Weights of a small image classifier: 395000 training examples.
Rows from block 3 of a small image classifier, named by matrix and row number. Rows with one number belong to one neuron. Each number is 500 + 25 x the weight over its row's rms, rounded and kept within 0 to 999. All counts start at 0. Numbers have three digits each.
After each neuron's rows are labels from the 100 images, of 14848, where the neuron reaches its highest value: "responds to" is what is common among them; "patch colour" is the nearest of a few named colours to the mean colour under the peak. Only what is clearly more common there than usual is listed. The data: single printed letters, digits and signs in grey, bent and noisy. In brackets: how many of the 100.
# fc1: MLP up (model.blocks.3.mlp.fc1.weight, 1152x384), inputs 128-255
# fc2: MLP down (model.blocks.3.mlp.fc2.weight, 384x1152, transposed), outputs 128-255

fc1.488:496472458498474481458525488502509482518497505539484519479522501566524517507540459511483481479533512509499494464490504509527471494542508496479563496437465511504438484461506491517499502453494504519480501507494506492498468533494513503468490528507481540516463528486475438487503502530472500539482511503476515535446517509518526519538506511525484486502567536456464481488484531507516518481450
fc2.488:507532538487517537509478499467500569497527506517527474501436521492486491514497508536474497453477481469448468503475456479500534496515506491488475485537495507537463503513521556515471521506573519548503510503475504470520520488513491531497529489526499507498518454487519480531510482469504485513483467530523516535530536487475528512515525519477506490507498505508484500478507461535526470514508
responds to: capital (64); serif (58)
patch colour: grey (55)

fc1.99:512533506521489478453474486505465498503464488463527455473443551504555528477457484483502490527529498478514551491495462495482493490523514505494493478533488564443489508498518499459525474497473504528501488513474487498514491530496503511486482531536481532520481481495541521471471492506517509561519561521519511504489513508467519483501485512469486509520515526515469524521490504545504514461519
fc2.99:503533490509504512488530547461514503518475485461498524507505501461515487580453512513507478522475522458507471494445478536526489469440495523495505539516544471497507502508519521503524523532515517512481455484526474489536504507484488497514487494482509510502495499484539460490507547535466478454428464498516565495507467505497476505519483541469517527513523510457483469502488506460480530510501
responds to: the character l (27)
patch colour: black (96)

fc1.52:494520478495509538457509505526486479524519526447530475528546517518530475477529524471467483489502491484487500475507514461528464512499514474512540484454481509499567512474520509525464489499482470499498474504482497489498536479510461503470518475489492522514504471487514516520482490511555486468507494480481524515545511462485544467558510516475450468480464502525501454508502526486536482499506
fc2.52:505501523501457478530498491492502512451489496538503475495433524532508530529511460486527511462515501462488466490500478481545490515516483517491452523516541513508476504468512514491475515547479501507464496539496506511506494527447523511511433539485448507492467525551524519522515515499515525484493505490501495515506496471529542526481526529509515473517474496522482488456500502463510520501473
responds to: monospaced (41)
patch colour: black (100)

fc1.226:516510525521477482492535519526495528514466524539523517468493545489480507507532500464493506569499482580489496516480476445478548558494494505472508531494497482515476493530494492484510462502450529551485543507478472528509495500489486530520476480492505550520553508540478511509499531533498501507445521487529478531480489495465486506469491476509483522504500507480485513484497474479483520446474
fc2.226:495519518504519489497544505453503472500507454519451491503520504528502542506453454506485470467509511462504508511515517487564471457524490499528468517502469509481500463498484533481485508530514536502497459485469561503499545493490513449514468487488498513515448483487502500538482466516486519451521513552516484485484514483486523496478518522480503497522491538523471462489471499567520491500533
responds to: bold (74)
patch colour: black (81)

fc1.754:451504499554495542503519525494490503482472511464534480482524505505491497535498500476489430516513482475512510446491497485523470478474518534471482505505483549551577505491518531539491503451489517511508496465468522493545560499452510510437492510493454506489536475483516493512494513451496510489526534526513461471503546431530510476449503496518496455507510465504433528505516533500490501541481
fc2.754:490502519460510495479512475480515518501519474490454508513485554471492453487513513526469527504471509537479451490511534505480536502536486479533495477483525495487554477474506471510475515488497482461523514500519473468477425507525495481519509496497538494509495486533480536498517496478503531499491499488468512470514525479459494453524458533504480469538555520478512488451496537512481460468483
responds to: the character @ (28)
patch colour: grey (98)

fc1.152:499499509485441487515503509441519527500520529512528518486508479512513496533519498514472540489475514506466531500494496514511468490530522509485477472508497487509565491473570512527456481527480530520466508493469513529491556485492504479526479475520526516490467512508509459516502523486520499492503520470469513534505473502494510482514466486534477451523495546518515493423520497485511486494523
fc2.152:475543531509489482480535500545505497500488497482501516497474472541510490481469494473458489478524484547475477498454507509501507479535493463474569557503491535493477530509488478515477489464508485526506512555538471542516462525513494479470467497498468508457436491524516470510492515556536466502480455455558500512493480475500481498470491494497465507499451490476492526518518505500501538508491
responds to: the character * (48)
patch colour: black (95)

fc1.593:476499512461509486505512491488529474530466502525483504489516526499538507475477499475512449455504480488530476466497502438490470515526445482509535518483539514484527539541499508476527466499515512513506487458487513496465550542511489535498481470476506515476451503466492554517502452551502521528522500503516491497473574539480509552505501524531510484499499452505519527503506503510499462513566
fc2.593:498468456513486526499492528534529481527523490547487526492488479489511450550510514484477522483481495491534531504489518490484476512489508482505491501494457499451482479537461497531473559501481501526481520524561536508491482460507550479495513494485501505489504491512511494502472531514531538496509466519503466485478505434506513458507496453530472523476499504473461489461518492482500474485508
responds to: the character j (27)
patch colour: black (100)

fc1.672:464500508541493492541501494502500529514532469503488509536541517526502503507497536491507471535489503510512508475477529474486490537478519530441487526469492560506526490458473495530486499495529525521492513488539490487494491527524513494510500508476513499516497520504492528522477471530512468492518471490563502546499497486490474501519526495534503482545491515508483507529516483543449513488515
fc2.672:492503523466530489485515514528471481535495549485483502474461506530523509470494492521543514540500501510492533504502467495543502477500494471506546517507530471508521475509529512442503463498494467498506506485468524501506496507498527479517464488509512454460493551485500495560457500499455509517462489495502546499544477516468491517516460430501488486525516532516481508516512481495551462501503
responds to: the character - (29)
patch colour: grey (59)

fc1.767:519492487530478499514500498493511493500489505448517505494485491466496514519537487497484554523511498465522531530451561474503510509514467457521465504511502484494528505482496501519453481533483555535490495509445481492521496492538511499479529501502449499473481520501448509498464469489499488494499509485511509482515475482496545510506540500487488522483478512497478497494497473508483489507488
fc2.767:493484515504504499529493527529498501480538508490508504466471467465494484503467500508480529467478509540464477510520521531528511499478481468507537486477492527488487462467522530498474481545497533461548522528520533482487506527486455489448489502461497509504501511517531466499560480484513529526479508513494499516512532482483494532519529471485481501443497481525467464492531496524467522501507
responds to: bold (80)
patch colour: grey (69)

fc1.328:432484486491475484515502457541482477489553490490542473454468531510509474528540491491505475507501501495514486534490506498486526488467482572537515502501490476517489458531519495482475519501523511494493516457512445510485523530518457520505499489481507471489479536474505481488498534492487481518499503487489518506493507491551518481487478449499491467491505492536509538520523474516518564499503
fc2.328:517548485515470475500446517516453552477473510453465448492514525480488512502502443494511492514489473472480479502501454512493509470511459480492504542514522515516505496492468480504503529506491522521542525520495508503510475461483504475489521480555548490498483482468515485528507494516524492472485461499505554553561529476447515472509510475503477510508552559487496495507468480516479528508506
responds to: the character - (32)
patch colour: black (100)

fc1.322:509487498518487487470587508459473495520553517506496477492499491491530486485527485499506489518498502495496485502501460467447505486494518517493498507501514472511465465519496480524508468511506487518497470504463537481465479539538534502517508516472527497484540527504547479465498529547526475497528525490480492503496509491526504473501495512542481476488506524499509461502533494506475479491473
fc2.322:527515489497527554482539517458502459467481505482482497505509519490509501499474497490500496510535472506539477520498525493517530531543490494516502505511502550480466518509521511447498520502529481528486515515494519489535513560482543541542456511533485498518533488504477504522510510487519463512494460508542526509494462489498510484439543493525490524525501473545528540502497483482564559496501
responds to: small letter (74); the character j (35)
patch colour: black (79)

fc1.330:477518520522521495507434523506531481466509497494499501484484495460526499476458483507501477514537542482467523527528519486507492522478494513479518482496482498521440510506490477505536491524515456446507525462495480525489529445485505497457474523515510447478540477512490485501452465533501489501494493518489505438535472490491489534512509505475540487502487561502479472512502467493478510551518
fc2.330:504500532511469462500531478498516535521500467518488500519531504469497480504501512497482481510515478484505469533509506463451500457486495465484519524483510501495530490546485548529465518503487488467434532509523494544512515494453497492511526492525473470489495553485482497535507460484489528511462478533541529504457479553504512520510490519510489507507509452502556571454535504497496503532479
responds to: dark on light (71)
patch colour: grey (94)

fc1.471:476497452472491500479475505469547487485458491486507513545501505512486547538533531519478518476467516484467481501481529494519464511482491505482508452484512505490508463544493510482470494505509475545485469436453545473533491517504513525475485518456499495499511512563486491505497483522510496502496497503489540457503526489521488514526496480525487472540453492490505493554528515502491530508509
fc2.471:455483516508497494485513508554439532481526507507499496520524452511490490503499511493506445509510484510482503530513516511455506535486536523523471510472521474481529473521536508481537500494443534502483483525502490524475532528500521545535525518485549530486477514495496500503483524451479485492549510504530502506495495489474500526468512529475461543524499491489541491474538501502514486513505
responds to: italic (72)
patch colour: grey (98)

fc1.623:513478538463483510510463490539507499514481535501535498534551538492498522489509500490485474497497477496506518515502508550494465553511500488558501531544503523501499533500520462511509522464510502509493528488471524487509554522497505511505488517505493479499488517469513483493515482499508461488445525510482513501519508531524526486508547480450502475514494516568531499521534518525527506549473
fc2.623:492495539502514509470490418488500514438501471551479476485498529492557523476483520525457489492515493491477443527525439521502487488528463437500537466483503502511493518508515487501468512534516483494527494469539498529530496508519500523458482468478487496462511509541556499491493560510480543535501495487503465521488441510512480542505494506486516526535488491517510506542491459493515432496518
responds to: digit (32)
patch colour: grey (60)

fc1.282:564453524476481459505473492480485483504478526520487467493522511491510499534577515519487515500518523495502543491529496533509511499471494540453491550517471472434501510431524506516529514535508496480536482470523516497495483484539483505497493525506508476516475485518495557494522511470503488496541527438466513489479512493478544437483497479521470529549483486495511487454496518533481480501486
fc2.282:501485470505507552505463541501542464535506504493523517448521487493477486506537453490493497538535468492514524505515515512481513507519471549483532459496524481501501506514515465505484516550489479528532475474510483546456476496464511526478500473491519504535543480480496481485542495509490461507476466475483516511490520537534520498487512467516534509529476532462535495515504471487505494512472
responds to: bold (90)
patch colour: grey (92)

fc1.210:484483479480509499499479531483470508467489479524490496487480495481492474499482503479523480466503496483470519487469534531480495536474513487510500516474461523467527475463526500519498538514522538497538555495449549547474522578462497469530528502488493548503454548472492508478469459506493533469513512483524542475519501495511512465490539514471505436526475536480547527497522464487457486527513
fc2.210:487528500500534523545482463541520473503498546476490484516469498513498514535501467497494493546487512474524489554511514495488498452515462481514469494518511482497503496477493504519499510542505508485479428483478481524506473490496447464504497538477524522497474491510478476537525509464468513497483542469536476506491506514459490522483503492524452504472504503502523481495479512489528539497506
responds to: capital (68); the character L (33)
patch colour: black (86)

fc1.542:467483497507429450484574475498524508477490463519510527492505535490497508490487488485483546543520501498465552522522530476524544500521525456472508535513485506512527499488497504488510464514429582515493529507521492538498520445525485528512462496498490476481528494529498492458528538517510525497481522509548493464457463520500492492479485466471494522504517520521542477484529465528500540498556
fc2.542:468506466526516542490520491498503520503520492529505527495503476546496532531501509536458541490475520477469492479485544500486500531476465501500506481488532471547529477509520483477474525531482521518478530454527553501487503509490488487514505476539514489444505497475528481447499503483491484497476507448498503525505466492505501520467493493493490509518544499477472521504532509489483561508498
responds to: the character * (76)
patch colour: black (92)

fc1.450:495507455517506461538481542501484485533479476501476526522527479494531493491542553509538495453522494476507526476517511527508492533519548438540484510477521504461499519520510479521471503508582519498490522485509524515534498509489511517509528522486508475495557502502471500519490519519504465548494500503499526509486500500505527530491528540459479495487483499474552470522520545472492517506509
fc2.450:494486493522534527538508485507496470492499524535497473497461491497464447489476484515475463535452522516508491496478477546506501482460507485471558458519513538471486475468475494507537516476475506477493540536476495515500486478500505491491475499536480452505458499508540513493428477458491555461487513539514469544493444510517475513490493458488508462514534485491525474457517447536548538556512
responds to: dark on light (72)
patch colour: grey (51)

fc1.141:500533504533450504487489494526508493494499487486491540484463463504469493474538565480531499464499513501465478455484498477538502453490540485540492539524516494535491485516507527468476512497515497510514493495523494520465509471471530509507452506495454498485473477503506494465488543511503483488454490487497487495503472555486528516477467501479482503535529473464467518546505513491501515515518
fc2.141:550515506506497543544490495476496522510501468476489439527461470494528477506503484551538498505469481499530473518515498479475515452501565468496526519497509534468540546479524474498473535540512517490499491504477491527481491512466521465558483509523528520516506514527491474475526490523507545498501515476519474444495522497540500489510515530558497527472520495493532530493492505518451510500531
responds to: monospaced (54)
patch colour: black (100)

fc1.135:473508483505490521478500475537565480506490488496548475550486476500474485481478473487503553484479547505458561517550504498518521505507499484448548499459548532495519482517530507459500464555519501554495529491545469476480491493512504493557480503489489514472498506511444470533497505510459485481475515488518500486505547512511481485486498528455532509457507563466542502471550466502497521493494
fc2.135:474495514527477463468553524481491514504520525524490478458517488477503511531503530520515492476509518512549488539514472461508507464474546503467557484483474505446504526486460508508470449474513490442481498508451551479516505501515567478478499493533451517506484494515517498508504499482512514510472501534513513523469500506524559511491518470521495482505532513549466485485500512485489547556472
responds to: sans-serif (100)
patch colour: white (60)

fc1.173:512485560456468516472470550490480489478481448498487473523501480484465493501500523534497550515547491446524475530480494533479514520452462551480541470504498467555533507504506524471530470492474504532474490545490502496539534506488494512481537528492506485538482524486522475510498512473487508484516498514500491530544472504510499485532483512484484552514523513477541513551471520490537507518486
fc2.173:486425486502470506526507455505528506490490511534508519530460519456489532528463473507505494493449478542501532481481530531469519510484508472495475453516489534433528488492468483483521530520524520508497512511482503484494469523527436487470522539531532516478518471551489489544533512499472515448521516513524493524496508500447498479476491479485467523499510513561514512544531483468497510466537
responds to: small letter (68)
patch colour: grey (83)

fc1.639:481535514479464540498485481488533490515508555464480495514491470525541481530539492505524470548532497455504448502485541478482499515460488486509511554508520490530518491484495493524488485420542502472528498506511485462523495529486524486506495504538524505516490454524542474497468491470535456502478512512493503490516512475533490475470479483476484496476497506461507486493481530512508507478476
fc2.639:460501497503518465468500522485512488538503470481520491515507504493475501515452494456476533516451462525441492513504475494500488469500497539502481454524526458493519496478491474515506549461482483487502555477518465507492520489501515533499521448509512521486492512511489512514507460523471504502496520453501531515507462456479484505510475553566518481497543542501473489525535483485484454498524
responds to: capital (60)
patch colour: grey (87)

fc1.420:515470533512497518486513525519547508508502525513489558519500500488492458537518490492479505500478540523502495481472515500535427468473532518473504487514531480501518549481486477500493499531491546477464538508458506523489482488504493541458501458492489518489451478471515475492511478482548514526485521488525476518505544499501472491473495454521484473505460518489486497468501488528452494494488
fc2.420:520505512474519491446448501472496481494531498466531467455468554499476490507475488484461499490476510503473520532539457542518528488500504457504560484493501529475483507469493525533490501508498513501529510465485507516500505504464502488519460518508480486526510508472497517499471515522531514524530548518496507499479465526492496482510491483511497522475530525509507503464460515480477499507515
responds to: the character @ (28)
patch colour: grey (84)

fc1.196:481505491502554545501515498534488443460541466488585536503442514492485526518467503493489530465472492489515464499483516503539525505488524541499508542514444488514517480537517506464521483457531517502487465536508499488492466495486512481473502493506510480483503507553504472490458517554410514511518501532487451490546490524513539512520525517515495469568491482495476499466509494538525497512495
fc2.196:524500513516469497455544480451464530504513524481494501483517503488511486518509497449499496548521498500445472477523495497577514498493513499501513504498499511512470516479537487546474460475456526514505521517529503463494471523517511493484517519526496485505482482458483470504510504502539454489494496457526493482494495527446457472479490454519456526508484473487527480493501465533551490530499
responds to: serif (74); capital (72)
patch colour: grey (98)

fc1.98:466473465515477484523522478518505514505547482453470496513506524520540513498518530513464483509498513513468489489525511475536505513459487496540473484512516480492559469510491512466449502506494523531542499448533540536490506513514517513512487487489513503466489516488505470501499459510552510505437475533470492530518495510486480521506498441470449476538513528536480458505504552525510480499520
fc2.98:461503516507500485484462536499466500502551518507500521532491487548480508512531505511458513489495498507506490474495514436509487496525514503510520539522517515512533499485468459497529539473493473441489469540511497511484498484508501518481464537494453476539485519512490463446475480512505484514498506483500476499551498488538516447520474515495518542497481515481494506535508474490582497491537
responds to: monospaced (51)
patch colour: black (91)

fc1.255:497544492486495526485512501528480492504520514415489509511502531498503521532524518469488529472485474514495483521506460507493513485484496497480475489509527508522514472518503494497463512527487548537571513452483554501493496510517515496523510506523475502491493525546463476516502484501533480487475504468528515484509488524481519562487553499537497528555464518492440498483494488502531488477479
fc2.255:456498492530493509472518503496512492473500482492498498485537480562458525494492459491497476512491456538539514507522490489530507486475447539504508524488510496497505516464533459516510531434493502461483482490514480517531534501527502503453532512489500509509514477495475517441544494501443523479455503471522475481491511499449474493506517469505496487480497494521536537532536499434484442479522
responds to: serif (77); capital (67)
patch colour: grey (79)

fc1.677:505461511538549506496456482479505465483506486541542452496503487517457502486495527482502506449507516484500508528523514428497487492489492480499527491511469522522506549514508484523506519466496515494500551527504474474501482521482477533508534533502479483516479512494490525503489517478523514498526471473495503483524519491522507483527499451500482519542469489519515485497521506572500525530553
fc2.677:528506449522511525476518497421486499525515488452490497487550534521523512468505506464505520477500513526505470522525510494514523541526490521520477517490532488491522486498510519481516474535500506488520516496494461498523510510448530499507495413531518523489468512511491484495496487502489492505489464461514527478496532563504495518496457501520489494489506532499480556502448498471487476540462
responds to: capital (62)
patch colour: grey (78)

fc1.516:475482495557494499480493484538495519492476525514510497512511521503510482467516485482514541493481500459505507504499472470498498480472507472527499494480485501520494531468503521539515527527545485513484490500504501488490537480538511486463511552518502498469518491486511480509510515461528471484522462509514493492482496486472522469486494478517486485529531458517507522468457478495489491506504
fc2.516:572527519498499531523510516465525468520485535530487485471506487505521551478493514461506531498491554520493488498529529507534501519473490506469499495563552512478515474474475493514511453495518509485496525469532511507474525513498537498500449489498540499487482484468479521464514518524505516507505501480489531523516500562469438496450499477526489485499487531483489499507508481463504471478533
responds to: capital (61)
patch colour: grey (74)

fc1.244:450522481529486495505502562507532466498472501476514494504516515509544488502506504498485500476525517494471501492534472457563511504524508526497466518469522503513529511496482515441483497539473491529486533491498546464474516514500516502508518497526485457498491444487468490528495524468581542503508502500518545548495466500479496465527528473438482524507466517488482496501468500529436512491534
fc2.244:524538503500506501490492523469473545528492498486482535507442526520504482493500480520478463433494530522519496486504520487504499490468482470484486518516519481521465523485495521493476491493510462471494468516511484501519555492520473497496482482511503485471487527456498493532468488510464495446502498497488419544482535534505483498492540527464504446507489493483512460467515465494521451512503
responds to: capital (82); bold (80)
patch colour: black (100)

fc1.469:491468495507509536478531472477526491540502508507511494466517478463461479514504480526490469471518502536478511457521473518540522519500469526453504531522423482471473455463491530455472522523508519534484511524537495503533503521448476445505478515473513537468492495489503507516521460520514470483519509505468537476474499475513498487481468481478460435527514510541533520501513510536492472460522
fc2.469:497499499528499477485426499504491510491482453473530528478507515512510494525540462530499477515498471511509518503520482521482515505498522513488479482503526526506516537553532498535497514533500525480499491514489526540485489501526483505504554477552527526506509444468550517509525477527522499543465564529501429520484492505505493506509485513512521539515475448503468549497502525495520501505484
responds to: dark on light (91)
patch colour: grey (85)

fc1.456:516474500527461513509524534490530508497524509471482523491490467527480490555507530467474505556483525471503478453476492526533501505452498486480536515515485535509514515473495439519479513497458501510494543498478462462517511505497469534519529503444440533500518505462488470507492516498516497528555514489515534518515511529470488485466492494445508474523494442497481496483503484517476520497484
fc2.456:499530509508517486451509486468473471546487530470506485457529513465468502520542485528484554480518495519534521493517525467506508498472498469520505442477529451489509526495516488529511503492500524488472469538482464536452519451512530495519518543526454466475519508463477511517519487489514492500471520525481468501495533488494478542499456504486506470470485508488510495490483505479492488490529
responds to: the character @ (33)
patch colour: grey (92)

fc1.487:466484476507486506530540486519541497520497501514469519511516487479516495464534503450487482497481484519489503528506502474473529483536518460507551494533455497476508480511497505565507481548462500515438509474496510474503487500510470507492482506500489510511509472531464522480476456503466485542478516473467517528491472510502508537501441498545506517478474523488475446481504482454508547485522
fc2.487:461469508558531523503489461483512466467523485488512521487490524541519512436468553500482497500495478495501522475523457510520554510498503499523491477483516501492505471521524499504532504545497508505527491470497572492527498522491499512494525550496482518539534506507551518504497494507462515477484516538497507480470489467477487546502498517534490476489473534510453456511514481456469517539469
responds to: sans-serif (100); dark on light (94)
patch colour: white (93)

fc1.752:469514500575516513489482483497520466500496480480490529510511530539511499545521489528469492516538531443473514497492482514554526500506477500566508508514553508532504486483498457499479524466458495510473505451518504476528492535465499547518497542523531487456500489494523486515511500511531499505488507497502520476484493482457508537496476530480509478500453533510525475462501498526500530532503
fc2.752:533553472460492491482519496519528454525532504513508478511480505520515500481489511465533490484525488558501514496493532484468532518530472541510485465481474488477507516492495476508497473495474486483548518529529482482469497497483519503494487486456507491480536484533462561539502521511553563466535463512509477491487516526512480524463483469503503511477571519491545531509525490508494506469504
responds to: italic (78)
patch colour: grey (99)

fc1.621:487501502522547483509523517468498506527518567520547537492530466542486469502504490481500492504507491514511473547530540521521510506518488504504478540559499484505488528508481496506475463547483536520527516526513498538517505544495490477481502483540516511508530503527518543486472511482487480452498502528510501504499483488506541471521509490482511515491498516530527539500510539486484506470487
fc2.621:551493482540483513521469498490490553468544540530497501553503536532531543509462501508483495539493505508515504506532505539487484516491507499488473479494497498473519461515526523519536492499527493517513455483535512534486491503509476470532524440472510490498469530479493476507495491521553510519545504507519546524545463512523466522531558513483490487512508496465478514465506473478493517511519
responds to: serif (77); dark on light (75); capital (62)
patch colour: grey (74)

fc1.676:502497478546461507514514460490475510504503475508501508504505497507492482449557499477498477502472544522494510512502520475457513499478425462478538482542501516535475493523480516481525491525524550526470508500551515494526491448486534515426484506502500491534462516503535533529483511524511484514494501490482508518435470503444495518540497507481496500489480515474484519513509468504512551541521
fc2.676:534563498453522483489520471486485508493495501528508480507517479510473516521475487530502508498497515476517514492465517501483499499498516455566519518507527506478530499538549516488500497481542521532488521473490520485481503474524559507484474527481473527464531510492495482463498436526488500472535491518542495569477510468569467471518494459503486537507494523510466513489537510497501505479524
responds to: bold (90)
patch colour: black (100)

fc1.622:473472504470429477505474508520500456476533491464536483505536528471506551464482526469554486516458470544517532502462456514493462482477490510539533512495504472541488521494518461520515528499458499443499495530496476481517509517492497495471509501506530506531484456508509487474478500522530469533506545509485483495497453496521503479472551521492469486488467521512553519500501562544476504498509
fc2.622:518514527539550462506499531510503488465485461524514521497487520494501541512518495462486480477533511524462478432479445492487492504498479497479517492446528484461506472481519467520507490498505479503472466472535462512483479538484505511470493470504456509500505526458509506524487503465525501490500507502557517473525502476536513514519486474456512525490493509499483489497535492513499512501500
responds to: capital (61)
patch colour: grey (82)

fc1.318:541444521490511507488511529525530512502475454526501495501505481491472464497547501540478500422518479484553516528501468398486463508533495503520523565511523534521469531528505487463504476508543482507475512524500476491499544475520465457498482485545471501491521517502555512498500514494526495480520487494487456480543492496493441511496443490525504474468498486504489522537490475537532477487520
fc2.318:500511513501469465519530508489494465501532500514471443531499521509526515484486468449509523524491519512521487492462545565494531574475511453496513499543509514488505525481520482547471481507496433530505481518538469497496503525488520507522517519491527514499486505491507517462471517479524530536502501520532512557498522487500512548519507504507504522459531532490490485497501539482475473488487
responds to: the character J (27)
patch colour: black (82)

fc1.502:511525459522451491526526505533533491486459546484457511485467518534521529510480515487505470463523491506540486532463495486478497523509522534537461494546483523496482499483460451501466486545469514451479517472488505479537496480523543491496503469461499514485463492486507493524465502494492469526473500478500515523514538496507458534489496556457482521512496510501539497502501527508448525491535
fc2.502:494512461514506509516526528444505493527455485454497507534532515511491466509485507512508509496553514507484495516507513508443461494513487531462509516484499455472526481516481518449525523505526448453470486458519488478486472507516492554489508491488516457498486478487486514472495498485499520516517459524549517461487461473436490501514533512508480549517500493485508495501528490494565478507499
responds to: italic (76); small letter (66)
patch colour: grey (93)

fc1.48:492465470498524501507549522435473488517460499491506513509523476500503522499504489506480532516472522472503487470494522498504464562506502558469541515500523486482474507485506484505463510535458471495561515490471510484552523530526511459482489437520505505529472469477471501485504484499502478506512449509492475501511504509468503437493485526564495495538510514524506495455477465491536522480454
fc2.48:527495488490553490481460484523489506452506475512465504502471505547540489524547518493482456512475510515489459532538509531491479484495464504537493467513527497500484505551503519521452476496466539513515492483485488499511512474488535461486485549468481471534556505483494523480511467495457525508500491461493555449489496468506567476479474458503514467495524477493474473511535521486513456491460
responds to: the character @ (31)
patch colour: grey (98)

fc1.212:535473513486491485497509513552511490549554504457521488485474528512520498472513481498511481488505445535514511538522508480551522492498487484467506512578525438523461521453469499483519478482520476505507492452513521501487531476519496506500507494491523498519486468515506495531534457532506462496529476518512502492511489518447499563505539449499479542522528518477520520475496488500469542510502
fc2.212:473531503513498497521466514476500508489468504512521493504544511503475488513511517477482494495488473526479491510504466477522470531481519485523465510530504458462489500544493483523528558486492467460436475553510490508529547510509519550486503473504496500499522554491460535480486500495496499537489478493485508532493493519518500450507520524463511495512487526511443473481488479493537467529507
responds to: dark on light (66)
patch colour: grey (69)

fc1.504:489488533488536482522509528470514467481500486487456518496490544484517554523511481441478473516501490482487481495499496538474500522500495506490480562490514502516529517508466506538506515489473517485483524504524501540496521487499520538474485485484526511502538497496529483498506490494524520502461415468468493475483489534532503517472518504489521543476525446472498511516517507526527496522518
fc2.504:571498509506522525532509465488514566505548534497504491451507508539496488500470484479540488489502503528553504488544500511504515542497502497468448499520486464483522521492492468495476519497497480488498491517454554496507482504493491488480484504581525507511516543489516512516482463497476516463540498479506494474493532506471513505481520529523499497508518529517526494455532505528502538506472
responds to: digit (35)
patch colour: grey (87)